config = dict(
    encoder_arch='vit',
    model='contrastive image-text model',
    dataset='pictures of board games with random positions, seen at a slant',
    train_examples=195000,
    image_size=64,
    crop_scale_min=1,
    horizontal_flip=False,
    color_jitter=0.1,
    tokenizer='word',
    vocab_size=67,
    loss='softmax',
    embed_dim=256,
    encoder_norm='layernorm',
    encoder_norm_position='pre',
    encoder_activation='gelu',
    encoder_head_dim=32,
    encoder_fused_qkv=True,
    encoder_bias='none',
    encoder_qk_norm=False,
    encoder_parallel_block=False,
    encoder_moe='top_k',
    encoder_num_experts=16,
    encoder_moe_every=1,
    encoder_expert_mlp_ratio=1,
    encoder_experts_per_token=2,
    encoder_shared_expert=False,
    encoder_patch_size=[8, 8],
    encoder_conv_stem=False,
    encoder_layers=12,
    encoder_width=128,
    encoder_positions='conv',
    encoder_pooling='mean',
    text_encoder_causal=False,
    text_encoder_width=256,
    text_encoder_layers=8,
    text_encoder_norm='layernorm',
    text_encoder_norm_position='pre',
    text_encoder_activation='gelu',
    text_encoder_mlp_ratio=4,
    text_encoder_head_dim=48,
    text_encoder_fused_qkv=False,
    text_encoder_bias='none',
    text_encoder_qk_norm=False,
    text_encoder_parallel_block=False,
    text_encoder_inner_norm=False,
    text_encoder_moe='top_k',
    text_encoder_num_experts=8,
    text_encoder_moe_every=2,
    text_encoder_expert_mlp_ratio=2,
    text_encoder_experts_per_token=2,
    text_encoder_shared_expert=False,
    text_encoder_positions='rope',
    residual_init='none',
    optimizer='nadamw',
    lr=0.00085,
    beta1=0.9,
    beta2=0.999,
    eps=1e-08,
    grad_clip=1.0,
    ema_decay=0.99,
    steps=6400,
    batch_size=128,
    epochs=4.2,
    lr_schedule='wsd',
    decay_fraction=0.4,
    final_lr_fraction=0,
    warmup_steps=640,
    weight_decay=0.4,
)
Rows from block 2 of the text encoder of a small contrastive image-text model, named by matrix and row number. Rows with one number belong to one neuron. Each number is 500 + 25 x the weight over its row's rms, rounded and kept within 0 to 999. All counts start at 0. Numbers have three digits each.
After each neuron's rows are labels from the 100 texts, of 14976, where the neuron reaches its highest value: "fires on" is the input token at the peak. Only what is clearly more common there than usual is listed. The data: pictures of board games with random positions, seen at a slant. In brackets: how many of the 100.
# fc1: MLP up (text_encoder.blocks.2.mlp.fc1.weight, 1024x256), inputs 52-103
# fc2: MLP down (text_encoder.blocks.2.mlp.fc2.weight, 256x1024, transposed), outputs 52-103

fc1.11:468490488512518484559499527478550526518484492500488513506496521487465495493518491462458460516520536504453511499529480524489503487468514472451458545490500495
fc2.11:445520495503508484534482520469521492507477508469527477532474519507487507482512521533468499485509499458485492510522498558524460500494508489469448556490485519
fires on: "25" (29); "24" (15); "18" (14); "26" (13)

fc1.41:486513463456494500488519493530503453516504523419533477513531487476478506507461482509456508492512458531492506489515542480463482474495509435521518552525473517
fc2.41:473482475510533563503482566476485502464525534554521526525537495486509425524505486471469485515471532499468522505455498444509497448456472511544472510483481516
fires on: "25" (27); "30" (13); "28" (12); "29" (11)

fc1.288:519508476514465566489501496544495488487487501506451521528496538499480500550508519510472563541497546480506516514515553486501523469487465525520455551554499451
fc2.288:452493528502540517524543510523506484501527481504525508531505535504519479531485452475524543483525511472483488514543523463476483542480528495445503480485465455
fires on: "discs" (60); "grid" (40)

fc1.12:517474516503524528501498538467521503495544498463468504500524473497500449523515484503470461493492479493473504502494475497493488506503505494497487519460518525
fc2.12:496554500505522525535494535489465496445478495516490492486459460475462513464533477492483518516502492464545530455494555511519527517460502490483525520484509497
fires on: "," (100)

fc1.331:539462548528505528496511481520479478505496465474479547556525558548492539515518502490531506518525504483489495517494496484516469471461484523486444469467533486
fc2.331:516499511461538463487460503498500491519532517507472454503487532482481464504472511539432484522455504500442473465514494457496463483483484483518514522494495456
fires on: "2" (90); "20" (9)

fc1.707:519493518481444512526497495481505507515446499498538494515450451481503504525540498491488499520452497528505479491505500510488478504501518507540504467494467542
fc2.707:468497477493510479446503494497468542520493519526509481501470499521506528459517526456487487497466457509500508474473469468495467517525490500489535498518514500
fires on: "noughts" (22); "black" (17); "grid" (13); "red" (8)

fc1.540:478510490481507502503486529550472491511491534539467535543481471547538510496538527475463521503465489514509521479549477517472478459500484495511461524508462491
fc2.540:541489471516476545490481493503492516521522504492476516465493486517511513477511486484496496505518542529546492504489511476513492526518528536462474467532521509
fires on: "," (100)

fc1.171:518494520536502529544509500487493503552543472508483488504484490527510502482527462493512489529458534536510529537535474500487546469537507534540499505522484482
fc2.171:485531512517527435478450454524503512477513533483529510514480524510457510506512515539459547539473482506478456490465494510501514511526551506530472511497475480
fires on: "12" (100)

fc1.137:515482488457500492443500517486510516486502495495491502493502493529521483528452470488517515495497524525522508495475493490436471501510515495514472470514480535
fc2.137:473528480504483511460506484516509543505511465530546519502469509478518550475467483512554513492498524490511499493495546509524513493489526526506462483518513490
fires on: "16" (40); "14" (32); "17" (28)

fc1.473:496489450503514507463493503472485516498540488481509510512560472511514472561490486507511534505520457467529518473539521453502473533488506481509497506512472527
fc2.473:488514478505536456499486485480494519492477508581506491526459499526526556474489522542484526515519480462562464518516526503497496492510481485492513496493477492
fires on: "in" (36); "by" (26); "17" (15); "upright" (14)

fc1.431:474501531493523486508555495468531503536514517469527532491472463483486476492507546431492495524514457489484495528508515534534472502477516562506476515516476454
fc2.431:469504506505456517501517551516479517514511480521532474511500518476469487486479573515504534511454444525469513529501521526555491518510477514482444481485487493
fires on: "19" (49); "17" (29); "18" (16)

fc1.93:485490458522508517473479517482547494541493480494488521514520499484468473526502507469485478554505528487501491491523513497485487509508535538461468524528469492
fc2.93:437461535477459473504498490496507544516502482565511528512463499488497530508556520516491533506519487507535486524492503557527512490491512513514526521499510489
fires on: "17" (98)

fc1.5:492463465519525496494463467503538517509506497458490493524532493479506454516509517491478488501520522467490484469528543528507479492506528500494480532525478529
fc2.5:432466550491458456488478499520565502499481489494490545500503525500480519486554493518496495484509503504504517525535478580520517477511506474490529538492506483
fires on: "17" (82); "16" (18)

fc1.619:517493513530493499495441470480518483509488517473488468507524510468514474488509522473459492536522508490512510487522486504504470531491528460498515492486532501
fc2.619:496533535491504508545528519493515477497494495492478458559449521440477508557539498484470497476499507464510504503517500486527481492439517495483530547462530496
fires on: "24" (17); "19" (15); "30" (11); "25" (9)

fc1.480:488443490502481527506475510524489518478503508482513518491488500519505485501502461480506463494542515527478531538478488487467514456524491544518468500487481537
fc2.480:494531496507530515501503515516528526503532501535545474512465471505500533496501513484528493489501518490510502505511514465475492517488506512489472458533535493
fires on: "discs" (72); "digit" (26)

fc1.107:492465529508470506454462503492528497486473489487461493489525506489479508472516499469526489488496521445491531465533461496517505480529530500488526523515459505
fc2.107:478524514457529480471492490553571537544463515498531535508486501496512530476492507521498539464503529548520491537493478486536502467495493485501470487515494479
fires on: "16" (32); "15" (28); "17" (25); "14" (15)

fc1.46:483438536459492487505534482490436485499472522496515545508502492486521513522505560490476506502493482464500484490498510491514498540529516499504553515529549499
fc2.46:485472504496545510512501532410461522480494490551491501516472490521462516481489505511471524509491506476530444505503577472497518495505495485537484525504486510
fires on: "24" (25); "23" (24); "22" (18); "25" (16)

fc1.682:531492531515489511485485466541507493498522475507526502505532472531486509515458498444527482500516468499515495476505451488472500513532493486457472482526475532
fc2.682:493529474501478468496480507487495513493496460532537506481494487523513540439476477491526500502517497477523532522523495474519470538503494530479492500513474497
fires on: "green" (76)

fc1.18:503455532462520505491478494483515478469496488507460468499490536538533516503442460496514517494527531568505516460517495510517495535509476494486486489509512518
fc2.18:508498497513498482449532467492538539504490513499529505502490494538467506497480502497519520495500506505510509462493561467489514537513505510519479493484509503
fires on: "14" (90); "12" (10)

fc1.484:476530487470512528502431488500480484536506489479508529468525452525510443545496513474501456487520501471483499460508471477505517472533509490450489503473506504
fc2.484:435497513505517536501508538512483521486486511527502489520480520489479481505538500556454491481487497525512480489480460486521524483518483503526450506483539505
fires on: "noughts" (78); "13" (22)

fc1.358:511471479503484486527523538501527491508482474499560481533508530514486476511509475493501487501507491490519501495459489520530540512494568467472497470481457490
fc2.358:489528503521520504475534519468509502492469511486509526491504519483480494534490445488537464523441489509531520488489503516484481491538516515540483499475488478
fires on: "<end>" (69); "draughts" (18); "5" (10)

fc1.743:485510493544498486515521485486556491489466487463451492511519492536465467554499519515470442489527531488513493537519485471481528475495479492453520540526511494
fc2.743:431470481490570485520539570474515513476495500529498491535497513482497471491520502549480492502462511530519489522497507505540481503498491465498470525495515521
fires on: "<end>" (28); "25" (22); "18" (12); "28" (11)

fc1.414:504508510527514482534458495476499524536497547458551522532523479481517509565449491492440488517497488481502467514532501492512489475488554482463520492513504457
fc2.414:529475517536544506543506547527490519492490567510517480483504521493495431497442502485466535511513487484451465539490512459484503519498484499513502474481470519
fires on: "22" (26); "23" (18); "24" (16); "25" (11)

fc1.767:498508504500495464495481544522550523501517500450465509548501497505514456512497511539450466532492508496503500524561477515471521503470489539479501520488483510
fc2.767:441535479509515494468477485509515542486490521509536475502495527487492510461537503477501516492508489483548464519490518533526489469476518485492484501474477534
fires on: "25" (32); "24" (19); "26" (13); "28" (13)

fc1.102:498495513520471506515498491491587513476494491448463521523489478508520508551491535472474458489505522488438530501523457508483524474507524504486475516501493489
fc2.102:438518450480505476482492503479526527492500486521509515532505520469475495512516503545489460518470527507532499500489469516540491506507498476506476529476491505
fires on: "noughts" (44); "16" (28); "17" (24)

fc1.689:463528536521550509472490469531503493526485480501468555465507512518510485518559499471507524486493505529512473534519545523430508527485504531498498479474517502
fc2.689:497521464504500490520488522496520547542501507527501518485496471512495521547501469511470477558481485486473448475470479472516476514558492469489486493488474525
fires on: "," (52); "discs" (32)

fc1.201:523527466472487521491517513488488468483502518456543484498514474506493523470460467506491513485463525469473503528552507526518497541502473439483470466469527441
fc2.201:510479524488551490518543488460471498462494491548511461479481486522502520537467506510450465490505460482510537524467529484475433518477512493504520529516491473
fires on: "white" (33); "5" (21); "6" (18); ":" (13)

fc1.762:512506527527495517481525515491488525487501466455466503513540495469524486568494494453470447532488531470533504505505467478485472540489531486485507483497474510
fc2.762:447561492494539494502523486513484509481484512539521538519458485448496483493535510499516488518462503528548532489491520503543490501506505531507506498491501489
fires on: "24" (17); "on" (16); "draughts" (14); "30" (13)

fc1.741:516503479466478531541541506524512506518470496545514506472473478505506468487520522535493517523486515482524522489509539545457509460545485487514460506502492483
fc2.741:533506499529501460468503482505501539480470476467443489517509505447510499496464456541529492504495492511471507473536480503475467508505482510489502474495536458
fires on: "12" (47); "8" (26); "10" (16); "3" (9)

fc1.390:511448504501553509443441537477482526484518527465520491505551505496507477537509505489489493554512483488491481519540488513503454518489517485506485492529485459
fc2.390:532492565515506495512449519537517509491475538494515476515495505484481514531504510509457492461468447548490484525523500517508487493475505483496489542468480509
fires on: "23" (32); "22" (22); "24" (12); "21" (10)

fc1.161:523487489495461491455479482501487506510519461460492474488521514503510458509510484473517487494500501494522503476528510492516481516537513477516455537507479513
fc2.161:424500491483486471455494475542561505504498464547518527498480501488497504499538505500538492495468531482511498511514493533518497489520507511494482534550510495
fires on: "16" (45); "14" (39); "17" (16)

fc1.428:506481499467512498468530502465480532521516481487505550492477496511491477496497476530487470485550515482438512519528529520498485536498474505515456515521470502
fc2.428:504498523485501519536472493504529430476470518511517498572501526532490466457477498539483487501530494473525476466493505493503459499494536472470490477490502516
fires on: "<end>" (44); "line" (32); "7" (20)

fc1.273:466417464523510525497475466497473494521490475493521502512519542505506474487497563524525494572458505481496541492510489517527532471544526518512458510531456478
fc2.273:495532488467484508426500469519533510485506487491548482541501497504539506516481523473515488515521430509463494521490545520528515455523518504520494498538544525
fires on: "14" (31); "12" (29); "11" (28); "16" (11)

fc1.671:495454459504477493513478522445504542479524479521512496483521531504501524540498499460458480482487483472537520512513460512469486506491563480500519474472528511
fc2.671:493514503495494498508465515458455512496506525501541500506548496522485495535483507493468491521496490488494480499521539456490465520460532458471483475492525516
fires on: "white" (44); "on" (43); "18" (7)

fc1.531:494462444534505516484505460511505540499526482491531467511518453563535515481486500509489482489521498444514495510507468512547497481514458533507498474516480495
fc2.531:471508495493527483491499478519546506540480491487461540519518514452536489512533570476485521501479494500490505489508546499519513527446541498493485516565519484
fires on: "14" (57); "16" (33)

fc1.146:493502507513517542514503522519469514514540501477535507507517487461522420461477528496476492456480451491507510527507491559487492483502518501478474506548475501
fc2.146:439475489494455525446529490535522479513478493520517504540493486474529489507529512509503513488509504470517491454483473513527483527489482485495497490524525497
fires on: "14" (38); "13" (34); "15" (11); "16" (11)

fc1.629:506500475571494454498493489533495525531456510461465496510487525508513556472481536447496505520505532468515494520516469504505514503518516552545523495475478479
fc2.629:478502538487456522492505564486450464517534514464531475482503449496477552493510528534470519458508486473495481502532544470524489552502473465463494483539500507
fires on: "26" (25); "board" (24); "24" (16); "30" (13)

fc1.593:486494496485524472495502467479537540458545536482482526486578493447464500503494520496483545485509494565496500448498522443476499533514509515502507503505530491
fc2.593:483523479520495527505502520456477493475499494520485480487503477511507518513534528489466545524483485482478510519468492521562534486538489481500459475525529453
fires on: "24" (27); "25" (22); "26" (17); "30" (8)

fc1.503:466489492501487512513490530512542509514488495465466503470506528510494417523485530485487458527494525483484502496539498526485545502484506502460496564473524503
fc2.503:456517448492532489496484510514527492505518481506506500492512488498470432505514466563479492496483498519520484500507477542533480483495484468436511550460492493
fires on: "16" (68); "17" (32)

fc1.36:502465442466545508479528470570547462521497522489503532505531515540525477513520512484476435506522466460517440499505474506503540468428482505474493473499520490
fc2.36:530523525445505524472485514503518480495510498521516525500506469513532481489543486526441454524575523502498495503494490489516485498471497504513505491495507487
fires on: "2" (100)

fc1.212:472484485498504497535481519522497519506495530509507523507502525489556461472472522465533499486482500508477525532483513459480529511479485531498587506504470514
fc2.212:513505511515523492455471499484525515473504517463482525523518504523467512481500485528510490513477423462528467490513520504530538538515476466508524550541538505
fires on: "<end>" (41); "by" (32); "," (27)

fc1.332:523514499496506523513468517498501515474504503446517505487507474525530534527476485495455466521479497478494494516511497489478487531485550498453514495484514512
fc2.332:524495474508533498471511568504465512546508542527512473488478479488499481478458473543432504500469500525451493555463537452519499510510472515496525490474498510
fires on: "24" (36); "25" (24); "23" (14); "28" (7)

fc1.2:511447453526500473470455496488503524506517483461493485509522507472480478507505492510449490532446511472489474497549469491497492516492551512494522512518507492
fc2.2:489511522472517488521512526502491509490475550491485471561530508469475489493523517517490517485475471498567496495514532526517494489481498460456531528461476508
fires on: "23" (17); "20" (16); "22" (13); "24" (12)

fc1.79:506507536512560508491542495490447499528504524506478507522506543487474466513519509518515481530495449465495469468516531497527503453494501488498464526486507530
fc2.79:483455484474470501545530532490504510497500508501511457467510534480507487540507545483476497521499488502504482493484527491509472433482484503477491487485534486
fires on: "2" (100)

fc1.105:524516477509519464482532546468495442491500464495519524521520463512490472511491508523473483462493509492526508494520477505500503511470507540515547481543509433
fc2.105:506500511506502519492513528463482511520509463472514527500500496519487502486494499458500499529485469527514514531512537528515494544457518485508502498468480471
fires on: "5" (64); ":" (30)

fc1.683:524501475527500537485478508447511478543530491494470483499508483477485513538501507587505490473498526509527528522549493465487520507501547502516524476512558507
fc2.683:526482467545524498510477548496478483501502505553486524497474494524520516504505472440475461488488517474496514470468544491488432479461492501497507501525463516
fires on: "white" (96)

fc1.623:507513496512526494492512539449533494491482509480468521518524497484524499575523508492478477526452494499510522520476469517500510510491513501483530480546501501
fc2.623:479510481504521468481542475499485521508512483516519499534456464495478509486499499481509496535489457474531516479499567502501495503491506498486493470523529487
fires on: "5" (100)

fc1.176:520519526495527500528490506470534486540495473486528476488523509470490472512481487542527440494515484498490504540522529487537501501522515508518520522539510507
fc2.176:532516538527487515511505499519491514543479560494490542534530522531497448516521500510488483493493494502514499520537562512543508422474477472501499539489486515
fires on: "19" (50); "18" (30); "2" (20)

fc1.765:512514512474472502490512516503488500450492524486455502470542472494508473536505486488511449469512522454525494486521482495478494519516500483505488522499490532
fc2.765:485514489476524491460469481462505517519504516547522519481442489494496543492490491528486528530479495552532496544497540496519481491490525559495444532529477482
fires on: "16" (29); "17" (26); "14" (24); "15" (17)

fc1.561:483520467507486513489495476457493474516486485506500507534535528486520514487503553480483520531536557503501489476475493503460480472463515469513481442529482529
fc2.561:501543519465488491501494499479528496491478513525513449506452488490515506498502514528534514484527509460504508509504530492506537510537510501514463532495494501
fires on: "14" (65); "12" (35)

fc1.573:517509472494464504487466503467504513504527499467467480510528499502498475510499469533476476537465499487512514513580460496474475495505528467482493528487519504
fc2.573:470543465499492484502484517478489489500478525484498474506541484469460454486544444520491470506487495476552503516484501528522475511488462478466488558485505489
fires on: "," (100)

fc1.248:526507520452510495483501490516521507514520517506508521498500541457467522487531503517551492514538482503494534501518526520460463519531512528399481481484475545
fc2.248:458512534475437494527491487494515475490514494476520478553511502481538508455503503500519483510477492497497516543521516523543512499457490449487451469508510500
fires on: "noughts" (54); "2" (45)

fc1.45:509469494525505515476529508509468485527459518495465521510466521522527461543499486519514515463526539555494523464480513532518453509512501502547492500493444527
fc2.45:479535496474471529483544467495532499526468493509513475519474493512504493504518493509504513493503486509558468495469563492572492520478491511506497496515541508
fires on: "26" (28); "24" (15); "27" (12); "29" (11)

fc1.587:484505512547526475527483449454507527485476478477495462493498494517511542445502514540522533477520498510522497530475527480503451562496504492479492500470506468
fc2.587:471493504512463424483543554418480506493469509524483464531514506497507465452509487515477549505468503499461507472487508491557522491544489504489498491517493533
fires on: "23" (34); "22" (24); "30" (12); "24" (9)

fc1.98:499474502513505476508468543491512496455499503550475453533488543485485539529456492502475500503493536542507515493435473463515484544498503519483477498505510516
fc2.98:517543472496530533469529510497489508499498524530489530488465455546509479483469453524505515549460506462460493519515510482501489499461478475500494479488537550
fires on: "1" (100)

fc1.534:556496516504497475514485516508531500512496506485513489506537448517480540499477536517492491497483519492505447492467472472490471502472524513483519511488524464
fc2.534:519494502509553512502520533486484503498516540484498484496508549545496503511438500485502544514503500514439491487485517430523488530453516543507517456473495480
fires on: "26" (20); "25" (16); "24" (14); "27" (13)

fc1.735:510478494510474513452523502507538498538524513500543538516492501515505486483526527454497545486496537471511511497474476498479510506482536520522470522481437495
fc2.735:487505535516521487475465471527536529479532512505472523526498485461486529491541537495474505533499501505481465515465528510558483444524490491530473499580506510
fires on: "14" (44); "13" (20); "15" (18); "16" (18)

fc1.607:540498486510512521478482522499505451502467517465498464490503489475448474475484506539507535502556525514481493524549477513505532519509475493514494513468523535
fc2.607:527500498510478495531469550491508494471539538496528484513502531467470531504517484505467483507510540540471461502468500470493450484507474484491507501506493483
fires on: "25" (27); "28" (14); "29" (13); "24" (13)

fc1.579:495528508479471523516501501499514469527496521514488493498516497518488468534493522489528452484498486505500524495514561500490520454495482520519523499458544477
fc2.579:483434490516490494557491529480482461472472540522501512501507516437545474512507502462488466523550496480512483483508546515498461452490509479466527452513490458
fires on: "2" (100)

fc1.725:463492510516535509528483494526566516511482519432466476497486506456495445533506509488485499483516508523450489510501513493509512508510476496487507530466522484
fc2.725:450482524529481500503490536510508494476522531499507524545516507505485515491484504550467493509504501533490475532525486571523485451518458475473493522466502458
fires on: "19" (39); "25" (14); "26" (9); "30" (7)

fc1.323:516445486494496522450482533524512544499505490484514491479503482468494468514451498472467487510523494490500524486518461463508480513530544507503485481498471542
fc2.323:504535467494553513500530530476518536486505502529545518499470499480528553506493497518520531545494496494531480483468565501521519537493530491544466490513506471
fires on: "discs" (99)

fc1.25:496461478510487526506498531492478544505505484484510519454517541514532508558513499494478496479496493478497542495558509454467460457471515498464467498478506474
fc2.25:458492497486477502539455488502501513488518545489540481539491510538509496508489486496481469509457486488511472490527533495480499530514509480492481471466518527
fires on: "19" (30); "18" (25); "20" (22); "21" (14)

fc1.278:518538469466470499495465491523480550519570531545493517504477491496504496496516494466539504519500456504528553505515500505492522537502500512517510529477484493
fc2.278:467524516491488481470505508541496485493554491518510451475460463476498498509481512491489483486449489434514480533489541535478477507462503493494545494503508489
fires on: "11" (44); "10" (39); "9" (17)

fc1.234:521456537512491517467576526458502555482491542518505452436532475466532520521500524484490565484546488508466482493526515528490498505487492492468493487538484500
fc2.234:494522483499496538529501532507530468447501492490496469533528490484476447489505536490499518520500543546503489469489517451493498513486494464522520506523467478
fires on: "white" (48); "7" (20); "5" (16); "in" (11)

fc1.53:501510485500515505486484491482480460536469548480471510538524458492524489488477470532503519494486541506480494503530537469496488510499569501477505514488485493
fc2.53:452484475452496494518517499472495501448555471534528485481539514509507522477479488483496508531486495539493476520487523475528499521499510447497464493471478547
fires on: "26" (25); "24" (23); "25" (19); "27" (12)

fc1.441:511496519477506497552536536507469486511483515517494489463485448500539484497488493518468482520533508479478485543524510548472498511530500464445514507504481505
fc2.441:494539528501528477461482520483488446494479510519501520505534487515507494508471528528485493517483490526466508440502521514445478507514480480473540507471549538
fires on: "<end>" (100)

fc1.112:500506518485494519523502492455507501538545498516468458491497615497484506467491444503517453516495468437505499574497470520508497496537466526518449503490488513
fc2.112:516529491460532517475535418516518476529514553539495495532483492478493532526480506534531510513482434488521530491517533510549485494545535495443485461470513512
fires on: "1" (100)

fc1.397:501489496509449494554497529476533520515493518480461495500506485514480475508519484495457444509482545488476528493538456463467473489493522494472512549451527499
fc2.397:451548440508522481513480506488501505495516533512531486497540472499473479478513470527481483522463510487529490494487510514525509473491454492448484547492515480
fires on: "1" (100)

fc1.693:514498491496503485495497522451508537486504499516449506536509503484500506545522485489468490510479515465524499489534485475476442496494565483502523482502486533
fc2.693:469579452496526490530510489507508484487487504548504513503510455512499503521511517460490517517506488485521529486480538495544522468496482500471475488482514498
fires on: "in" (34); "discs" (34); "an" (26)

fc1.425:521471488520526475482498540470498526489532551453459475497518511478502504592493478481463497529522499476516489503534507487483472503487512473493516513516490490
fc2.425:474510486517537530498475480480519500490456550549505479512505486509525488528512522521506492470505495496523551509480547493509512459483505509498455445529493499
fires on: "1" (99)

fc1.576:462473517495494492506500506498516521472515493485483499506534484489467511524496512474530469482526523469531511444525445480480479472534500458494515538490470493
fc2.576:456503476487548527471498483512515522498491500518519544485439500472496514489509502529485490489475539530524507512470475528498506504538466535493480509532442518
fires on: "16" (37); "17" (25); "15" (22); "14" (16)

fc1.227:502512496475509524498522549512527534523455522481511527471499499511495510460475507454441544496531509519458459468514512486473474494485493515506523488495483492
fc2.227:456516489531503520479469513464526466506498516545542470484443481478504480498474485483559495481504545513527513485502532486557504544458540509506494490498483518
fires on: "," (59); "6" (37)

fc1.509:473481482504535557479490491513457491510461485492552532534482501535456459505477513507475507491521527523491485488544524523484506509513495510500462461503484519
fc2.509:490472481501522499485524504514544510540526465462510502527525553535490477502516467480479519523496509518491447455513467477523477493476497533512500533460493484
fires on: "19" (54); "21" (26); "20" (14)

fc1.235:479539505512473449505540410520524535485506497501508453498494459521510499526507473506499508464506478516520515488505519503513471531494523489494501513505480439
fc2.235:502518509473502532549492459517516483506466539555518477514469488482483512495492483528498513501486455483506498517470471496505529480508531437480483524471526449
fires on: "<end>" (73); "discs" (10); "4" (10)

fc1.554:504479529470551505487564508521522547525538483499488488547496489474491459507537442429458438466503480508448493468504501501524468467527433454495480470478479470
fc2.554:505532517521455476473489503480530461501536513493502531444511533508489468465532510489518484528523501495507475481544470474490504470528537493506490442485509464
fires on: "22" (31); "23" (29); "21" (18); "20" (12)

fc1.485:476493507463465477496479483556523483477505458515466472525516488493555506511481490514482471488524480499531457528538498484474498508450454488511502504471508491
fc2.485:522540475520497528495476455480494482469544546487539471481508542466496496497478501495516462482529483522495514505534501506536530506522457510496496514492487528
fires on: "green" (50); "30" (13); "3" (12); "board" (8)

fc1.635:531478489493477474506481508466500493500500489441503499530513481528509504558468507457430482534502497492487495464528518490459482487473493528452493497486485495
fc2.635:532474521490500519537558522529466503481497512501516500536526515503512503502476527469531513487534479517440457518459505475526501459511502485557486462534470491
fires on: "24" (20); "23" (19); "22" (19); "28" (15)

fc1.723:520435477534460502473458471497484510502497487453508455513504522524493473519473507456479488523507482476546474471512503473476464492520554521476525499509492518
fc2.723:471478505510528498534503512492504531488488556546501495556483516452484500513546518544491505507499473495482482512501535498516491478505499486477475503523495551
fires on: "19" (44); "17" (26); "18" (24)

fc1.143:528504485485531528499536534463500519507510489470458511517527513496504505516515525467480461486481504465511513471508498491474440525495546481480514523508507515
fc2.143:465554463505540493496518483498481475516500503538507510458503448510502503473502518499507514544492496512488491460473555505499486484510499532496485498476515516
fires on: "in" (34); "discs" (26); "7" (21); "an" (13)

fc1.10:497497457503480481503461506464495492517539512469475488499467491502500499542487510473447488556478482486479499487538514477466477504498493516445493479476513505
fc2.10:527474529509479516524503528524506501488470528526489502537519496479515570471485503540521528479523476487482489495498496476521482510506488557523490472531486504
fires on: "green" (72)

fc1.417:507459475520446481498501442523533535563524511490504510527500512501532489526509496516521472479489479517486509542491501521506527442558534510506446501498484495
fc2.417:500535503501473507421500441515516520514475485529540469504485470509513508502476517518536488503475476479509484509449543516480542501520516537530447486483519526
fires on: "11" (50); "14" (40); "16" (7)

fc1.661:494500503499481494483511521486496492475506489480465475538481502436487492516533481495509496502488486528433515491478488498516518502555470523513500523490465473
fc2.661:487517529476520531508507503459496530509507489520491470519440503451473514484491544536475523495497501553503519495503537532481487498428458521509522471500486500
fires on: "<end>" (55); "line" (40)

fc1.28:457548539472537527488484473505475544520491514497503530517522523466478552512508523486489496496459526479469516514514501497525482460522519489510496521504501499
fc2.28:467515510512486495492403487484515530523498565473488447527506495478466473489504472514521502544472514482464494470468513495548507478518505478535535495519470499
fires on: "1" (100)